From a checkpoint of a small contrastive audio-text model.
Data: trained on simulated sounds of rotating machines with and without faults, 39062 training examples, 94.4 epochs.
Rows from block 4 of the audio encoder, named by matrix and row number. Rows with one number belong to one attention dimension. Each number is 200 + 30 x the weight over its row's rms, rounded and kept within 0 to 999. All counts start at 0. After the name is the row's rms in percent of the matrix's.
# v: attention value (encoder.blocks.4.attn.v.weight, 256x256), inputs 148-184
# proj: attention output (encoder.blocks.4.attn.proj.weight, 256x256, transposed), outputs 148-184
v.124,093,209,176,234,176,194,194,196,217,256,224,170,193,250,130,206,192,205,192,193,258,155,227,186,224,228,204,185,232,251,185,196,211,181,222,187,248,230
proj.124,091,199,196,231,182,164,194,212,198,189,271,173,177,137,223,223,214,201,169,148,182,243,128,221,160,195,204,228,193,163,200,149,165,224,189,197,159,223
v.125,095,200,220,230,153,175,209,199,201,225,234,205,196,273,141,195,162,205,162,165,197,144,186,178,252,211,228,159,208,205,208,170,203,180,209,230,262,216
proj.125,094,166,226,189,252,159,220,232,205,219,211,231,199,112,233,226,196,208,173,194,170,199,191,201,214,180,141,230,233,163,226,204,199,215,171,146,138,204
v.126,100,197,201,242,161,179,182,201,223,202,194,181,191,180,192,219,202,202,239,201,254,230,168,219,204,222,244,178,199,221,226,182,195,148,209,130,247,198
proj.126,097,209,186,151,199,183,206,195,174,205,180,245,198,191,240,155,208,140,226,219,160,194,185,172,201,224,167,231,189,181,215,208,147,186,236,201,192,270
v.127,101,207,194,178,228,199,205,193,192,204,210,226,198,161,192,188,180,211,167,215,136,180,197,198,279,221,194,209,206,188,191,169,185,174,176,282,229,249
proj.127,101,161,213,187,256,188,244,238,190,177,189,215,228,154,173,160,178,242,153,186,206,191,250,192,250,168,164,170,196,192,202,235,205,212,211,163,144,93
v.128,097,214,245,273,231,237,186,194,166,190,206,219,218,186,251,217,186,150,183,216,253,208,237,182,145,227,195,229,228,178,183,231,224,225,201,169,165,208
proj.128,101,206,217,173,196,218,222,244,258,247,205,224,241,212,178,182,213,249,225,205,215,249,184,182,213,189,167,166,132,222,210,148,188,198,188,226,252,185
v.129,099,284,184,211,257,198,245,197,179,216,198,231,159,158,215,203,183,202,209,188,190,212,235,204,189,206,170,201,175,143,170,188,236,228,144,195,146,263
proj.129,099,181,221,215,149,202,176,252,201,190,199,208,217,229,192,178,179,218,166,206,190,225,195,197,143,209,227,179,212,248,184,215,129,181,235,186,220,188
v.130,095,232,212,262,204,211,214,210,189,192,166,197,212,170,207,200,180,188,158,208,187,199,213,196,213,189,190,245,205,151,202,204,181,213,193,174,153,246
proj.130,099,190,219,192,229,195,231,258,232,214,207,252,241,178,170,184,178,212,212,206,178,256,187,181,155,174,187,197,177,195,218,116,170,209,195,166,240,180
v.131,102,259,195,210,215,166,156,229,149,213,185,186,237,228,165,212,227,177,226,192,170,195,197,181,200,188,209,193,207,143,235,211,251,272,173,229,220,234
proj.131,099,206,194,148,259,208,235,209,205,249,192,221,218,155,171,269,210,229,157,167,217,268,231,226,225,200,189,209,224,211,224,173,158,177,248,157,190,193
v.132,096,224,223,178,179,197,193,208,200,251,241,186,149,212,137,210,183,189,199,185,190,216,197,210,161,215,252,166,198,194,214,223,264,243,218,234,221,177
proj.132,094,184,171,158,176,202,209,119,208,212,188,144,221,172,175,272,228,242,216,215,247,222,214,218,222,193,208,203,273,226,169,231,205,167,194,186,174,180
v.133,107,141,259,188,155,186,171,177,209,199,203,176,225,227,187,223,207,203,172,223,226,187,146,220,161,208,231,199,230,252,224,207,157,142,240,230,229,141
proj.133,106,216,179,216,265,214,217,142,188,214,200,186,205,183,184,197,212,211,252,205,197,185,235,198,275,181,171,197,173,177,207,184,276,227,182,219,181,196
v.134,112,218,220,233,174,198,159,199,213,279,180,166,222,190,279,210,274,193,257,187,248,221,179,221,219,214,185,195,200,222,202,187,153,176,237,176,202,171
proj.134,109,191,266,222,190,204,170,198,192,163,219,205,208,227,191,154,214,189,239,207,119,139,205,169,194,239,175,238,163,222,262,178,211,263,219,188,180,208
v.135,111,162,220,195,195,219,195,171,244,216,161,187,201,201,252,169,231,250,215,201,222,212,155,227,225,206,180,198,211,250,167,181,109,126,194,167,201,157
proj.135,111,207,250,264,195,207,165,166,155,144,222,215,194,242,211,144,180,157,241,207,131,142,207,188,188,202,204,232,162,190,230,208,218,276,213,228,190,225
v.136,105,203,191,228,255,203,201,207,225,242,248,227,187,205,196,194,224,238,281,167,290,175,207,231,212,195,210,181,153,204,177,174,208,217,186,183,225,162
proj.136,103,183,212,203,160,190,191,233,178,156,178,178,213,232,259,161,205,174,228,256,158,177,237,177,141,228,216,203,226,261,248,231,150,194,199,215,181,240
v.137,119,241,146,209,211,199,173,219,203,226,242,187,202,176,210,198,255,207,269,129,261,222,228,206,248,176,222,192,148,200,199,180,239,274,241,186,211,166
proj.137,119,174,241,184,191,220,200,182,219,202,212,180,198,180,237,219,249,185,216,241,227,161,176,239,179,253,204,205,246,256,242,202,130,147,197,213,193,235
v.138,099,146,228,198,193,190,193,203,189,160,165,200,215,245,158,188,197,208,160,252,163,148,161,208,183,197,196,197,237,223,216,253,184,131,179,242,231,213
proj.138,096,230,145,185,244,170,218,152,184,206,174,216,202,220,211,185,154,203,159,196,200,238,251,168,227,187,205,197,205,151,181,199,276,232,176,190,185,174
v.139,109,162,178,198,213,225,198,199,194,116,257,214,212,202,201,211,177,167,193,228,204,238,224,202,164,226,203,221,232,225,202,226,251,237,206,174,220,227
proj.139,112,243,187,135,176,216,197,207,241,233,201,193,181,224,245,244,251,229,200,199,291,177,183,198,260,208,156,179,174,191,167,217,211,161,182,253,255,186
v.140,115,163,159,188,197,186,159,236,213,140,248,197,261,188,173,214,231,182,224,181,212,238,233,189,231,188,227,225,183,195,227,185,233,261,239,197,263,210
proj.140,117,231,179,168,210,236,234,197,221,241,183,195,166,165,230,261,252,200,188,192,267,196,165,239,222,230,187,209,240,194,212,175,169,157,183,204,194,214
v.141,101,235,174,172,199,176,166,213,167,232,195,222,197,221,149,187,211,210,222,174,168,193,204,207,196,209,209,169,181,148,203,221,260,241,172,244,216,176
proj.141,101,199,212,198,183,188,197,150,185,206,190,176,230,175,182,253,196,222,146,198,231,219,194,192,188,217,247,217,267,224,217,226,185,177,240,156,177,210
v.142,107,213,184,162,211,177,165,203,220,189,194,154,214,205,196,219,242,209,219,212,195,204,174,167,214,180,208,192,193,208,219,210,184,212,197,215,207,187
proj.142,108,171,161,212,270,221,214,177,186,199,244,187,168,158,202,246,215,256,236,164,264,215,229,275,252,240,191,207,216,200,166,209,204,207,232,177,173,191
v.143,103,186,199,154,153,176,227,202,175,232,223,210,151,242,192,170,193,184,222,175,172,215,196,198,148,221,182,163,204,211,162,192,237,219,167,207,207,212
proj.143,099,227,243,198,168,211,142,166,182,171,195,192,231,235,198,204,211,192,184,223,199,160,218,183,226,197,198,190,207,201,194,274,200,210,235,226,210,173
v.144,101,172,211,209,204,204,228,207,183,132,217,202,231,186,214,219,148,144,140,257,158,229,223,159,141,221,181,234,246,200,195,226,211,202,187,202,155,250
proj.144,106,229,162,156,220,212,224,275,239,269,209,206,191,204,169,224,224,249,204,175,263,214,182,213,261,179,167,174,165,161,144,185,233,187,195,231,252,160
v.145,104,183,164,232,220,206,204,226,193,147,215,222,223,208,119,205,166,211,147,205,164,184,227,176,221,185,229,230,178,202,230,196,246,233,211,228,246,228
proj.145,100,230,181,148,202,174,236,221,223,251,145,189,178,156,206,234,198,165,139,209,241,258,162,211,172,176,238,179,252,171,197,188,186,141,161,202,193,205
v.146,108,228,180,267,195,205,187,231,188,217,228,201,207,214,173,214,171,175,179,182,190,180,219,200,193,228,198,206,221,188,198,228,280,265,188,194,176,240
proj.146,109,230,192,109,177,186,206,203,281,226,175,198,228,177,200,258,206,231,176,231,251,226,199,194,173,202,176,141,223,208,201,163,169,175,177,203,233,176
v.147,097,168,193,199,155,211,190,183,196,252,205,180,201,243,231,168,250,187,229,217,195,228,166,181,182,227,191,192,227,262,196,184,193,167,197,180,188,195
proj.147,093,225,273,218,159,201,127,137,193,161,221,205,204,256,226,195,234,191,208,188,176,144,206,166,233,230,189,215,150,193,212,254,245,234,239,249,204,184
v.148,113,254,239,202,201,179,145,192,191,250,164,199,204,225,198,216,218,194,196,171,191,177,165,234,156,224,218,162,194,185,205,257,184,194,194,223,221,164
proj.148,113,172,170,186,214,168,183,122,181,171,190,184,239,195,135,207,167,257,204,187,201,177,238,193,214,225,212,201,231,226,213,173,259,236,228,148,179,202
v.149,108,217,199,202,224,231,199,215,211,166,270,230,184,163,211,220,146,161,179,235,212,248,258,197,168,225,200,227,237,231,207,251,290,217,222,178,181,215
proj.149,112,219,170,132,179,203,211,222,257,232,200,185,181,226,208,225,254,239,203,171,313,209,125,188,234,222,186,161,210,196,165,178,208,177,141,210,243,171
v.150,100,208,234,214,188,201,188,198,204,271,214,191,181,217,189,191,203,217,245,137,244,173,168,261,171,210,220,142,155,207,181,184,205,180,215,212,209,147
proj.150,101,185,189,197,161,198,144,121,178,156,169,165,226,215,204,195,169,189,205,247,151,143,247,179,160,214,202,180,249,213,248,229,210,225,188,198,158,236
v.151,088,164,218,222,135,191,188,205,176,142,227,163,225,243,203,222,182,143,190,208,182,202,207,203,132,220,223,185,221,214,213,223,225,177,205,202,201,199
proj.151,089,206,195,183,227,214,212,137,218,233,178,197,241,171,166,224,224,250,176,214,293,162,179,173,319,204,176,190,177,176,191,210,238,209,206,246,218,163
v.152,114,142,179,152,152,191,160,200,210,179,201,182,220,239,168,184,230,198,208,225,163,236,156,214,209,200,205,227,247,251,221,206,185,160,234,219,251,195
proj.152,116,220,215,203,190,191,154,139,183,192,221,220,192,226,218,216,232,188,184,171,210,149,174,201,273,219,201,196,177,150,191,258,260,227,216,226,180,201
v.153,104,188,203,180,149,209,230,211,195,216,193,199,189,227,146,164,130,172,109,221,136,190,222,171,229,177,230,211,236,219,228,198,233,163,207,198,189,203
proj.153,103,223,196,180,174,174,214,179,219,214,167,188,212,179,177,225,183,177,158,171,229,221,133,187,187,166,219,188,209,127,175,206,252,173,170,219,195,187
v.154,096,132,205,170,201,208,251,186,232,200,232,208,175,181,166,208,192,255,195,166,272,196,214,253,220,189,224,181,163,238,182,165,153,179,245,187,199,152
proj.154,095,173,202,220,164,222,193,162,204,164,196,180,146,185,232,161,215,162,236,254,159,161,191,215,175,177,233,209,219,205,195,217,210,175,144,243,171,237
v.155,101,164,213,196,202,227,219,183,229,125,237,202,212,155,216,207,130,169,133,272,210,213,226,173,215,204,208,256,230,248,214,224,209,152,218,170,163,218
proj.155,105,202,156,186,231,189,228,243,227,249,215,196,139,192,214,180,224,240,221,154,287,202,136,215,229,185,165,194,179,167,142,158,252,180,143,233,249,178
v.156,102,242,192,209,214,197,182,213,196,169,181,236,255,174,245,174,200,169,238,224,199,232,223,268,235,219,183,203,195,205,211,212,172,186,181,183,259,202
proj.156,102,227,221,175,163,172,186,210,190,217,203,210,205,279,186,172,233,188,131,142,205,167,139,131,216,224,201,220,169,181,225,202,218,226,220,209,212,251
v.157,095,213,216,226,225,215,204,207,186,97,198,208,206,153,215,217,184,172,184,262,194,202,216,160,195,197,184,254,235,188,207,215,189,213,190,189,206,250
proj.157,095,194,174,186,244,239,270,289,225,275,193,213,173,201,207,203,195,217,208,184,219,247,196,235,239,183,191,219,153,197,175,147,196,184,199,191,226,162
v.158,102,246,174,207,260,178,233,202,177,205,186,209,166,189,188,208,213,210,200,168,171,173,196,155,184,180,163,209,173,121,215,190,223,255,138,225,163,232
proj.158,101,183,207,219,218,216,205,271,182,219,201,207,193,168,203,202,152,209,193,218,164,266,233,250,178,184,236,213,226,251,192,200,115,160,246,155,194,172
v.159,090,267,201,200,238,201,169,192,200,288,151,207,198,191,202,184,216,231,237,163,196,184,206,254,215,218,225,147,180,174,189,242,192,220,183,208,204,175
proj.159,092,176,203,192,190,169,208,115,193,160,193,205,223,220,143,184,184,216,190,190,196,202,218,186,150,227,223,205,242,241,213,155,203,216,237,127,206,232
v.160,111,279,174,178,244,174,190,204,189,293,144,204,170,193,221,182,222,236,241,201,158,173,203,196,217,207,173,151,163,140,189,202,194,216,124,224,178,207
proj.160,113,174,217,260,192,158,204,202,160,146,192,208,231,214,151,181,159,187,173,173,150,220,234,190,160,208,241,223,211,217,224,211,157,219,259,145,181,217
v.161,095,168,201,177,213,212,214,165,214,150,156,153,198,175,226,188,210,221,169,226,181,213,180,131,203,184,195,213,227,213,200,205,131,164,190,172,155,226
proj.161,097,198,200,253,226,224,197,213,204,202,228,227,167,192,202,190,173,194,243,196,175,222,215,254,224,179,196,208,153,197,169,176,190,211,209,193,203,157
v.162,095,154,188,200,163,219,207,204,222,180,231,221,164,216,201,179,166,185,162,216,179,237,204,218,213,210,197,199,228,291,197,202,221,141,234,194,180,215
proj.162,093,222,192,156,135,185,167,146,203,171,191,199,198,246,222,186,226,180,173,190,231,131,145,177,243,211,209,170,163,144,169,260,265,198,153,252,227,171
v.163,094,196,170,187,236,198,235,196,213,139,185,164,196,207,180,224,196,243,156,206,165,186,216,140,205,182,198,223,217,188,164,204,210,221,175,162,178,241
proj.163,093,210,179,205,227,223,210,224,226,217,236,223,166,152,212,225,166,228,239,217,238,229,218,277,181,189,212,171,195,193,164,158,170,168,187,191,231,176
v.164,088,179,192,231,162,225,210,190,221,144,221,201,204,164,228,191,164,142,179,203,199,255,218,234,189,184,214,217,223,229,216,252,219,171,227,125,162,208
proj.164,088,231,173,115,181,185,186,174,257,224,231,198,202,189,188,219,226,243,195,168,258,169,129,181,225,232,155,176,171,152,172,154,236,245,176,233,216,180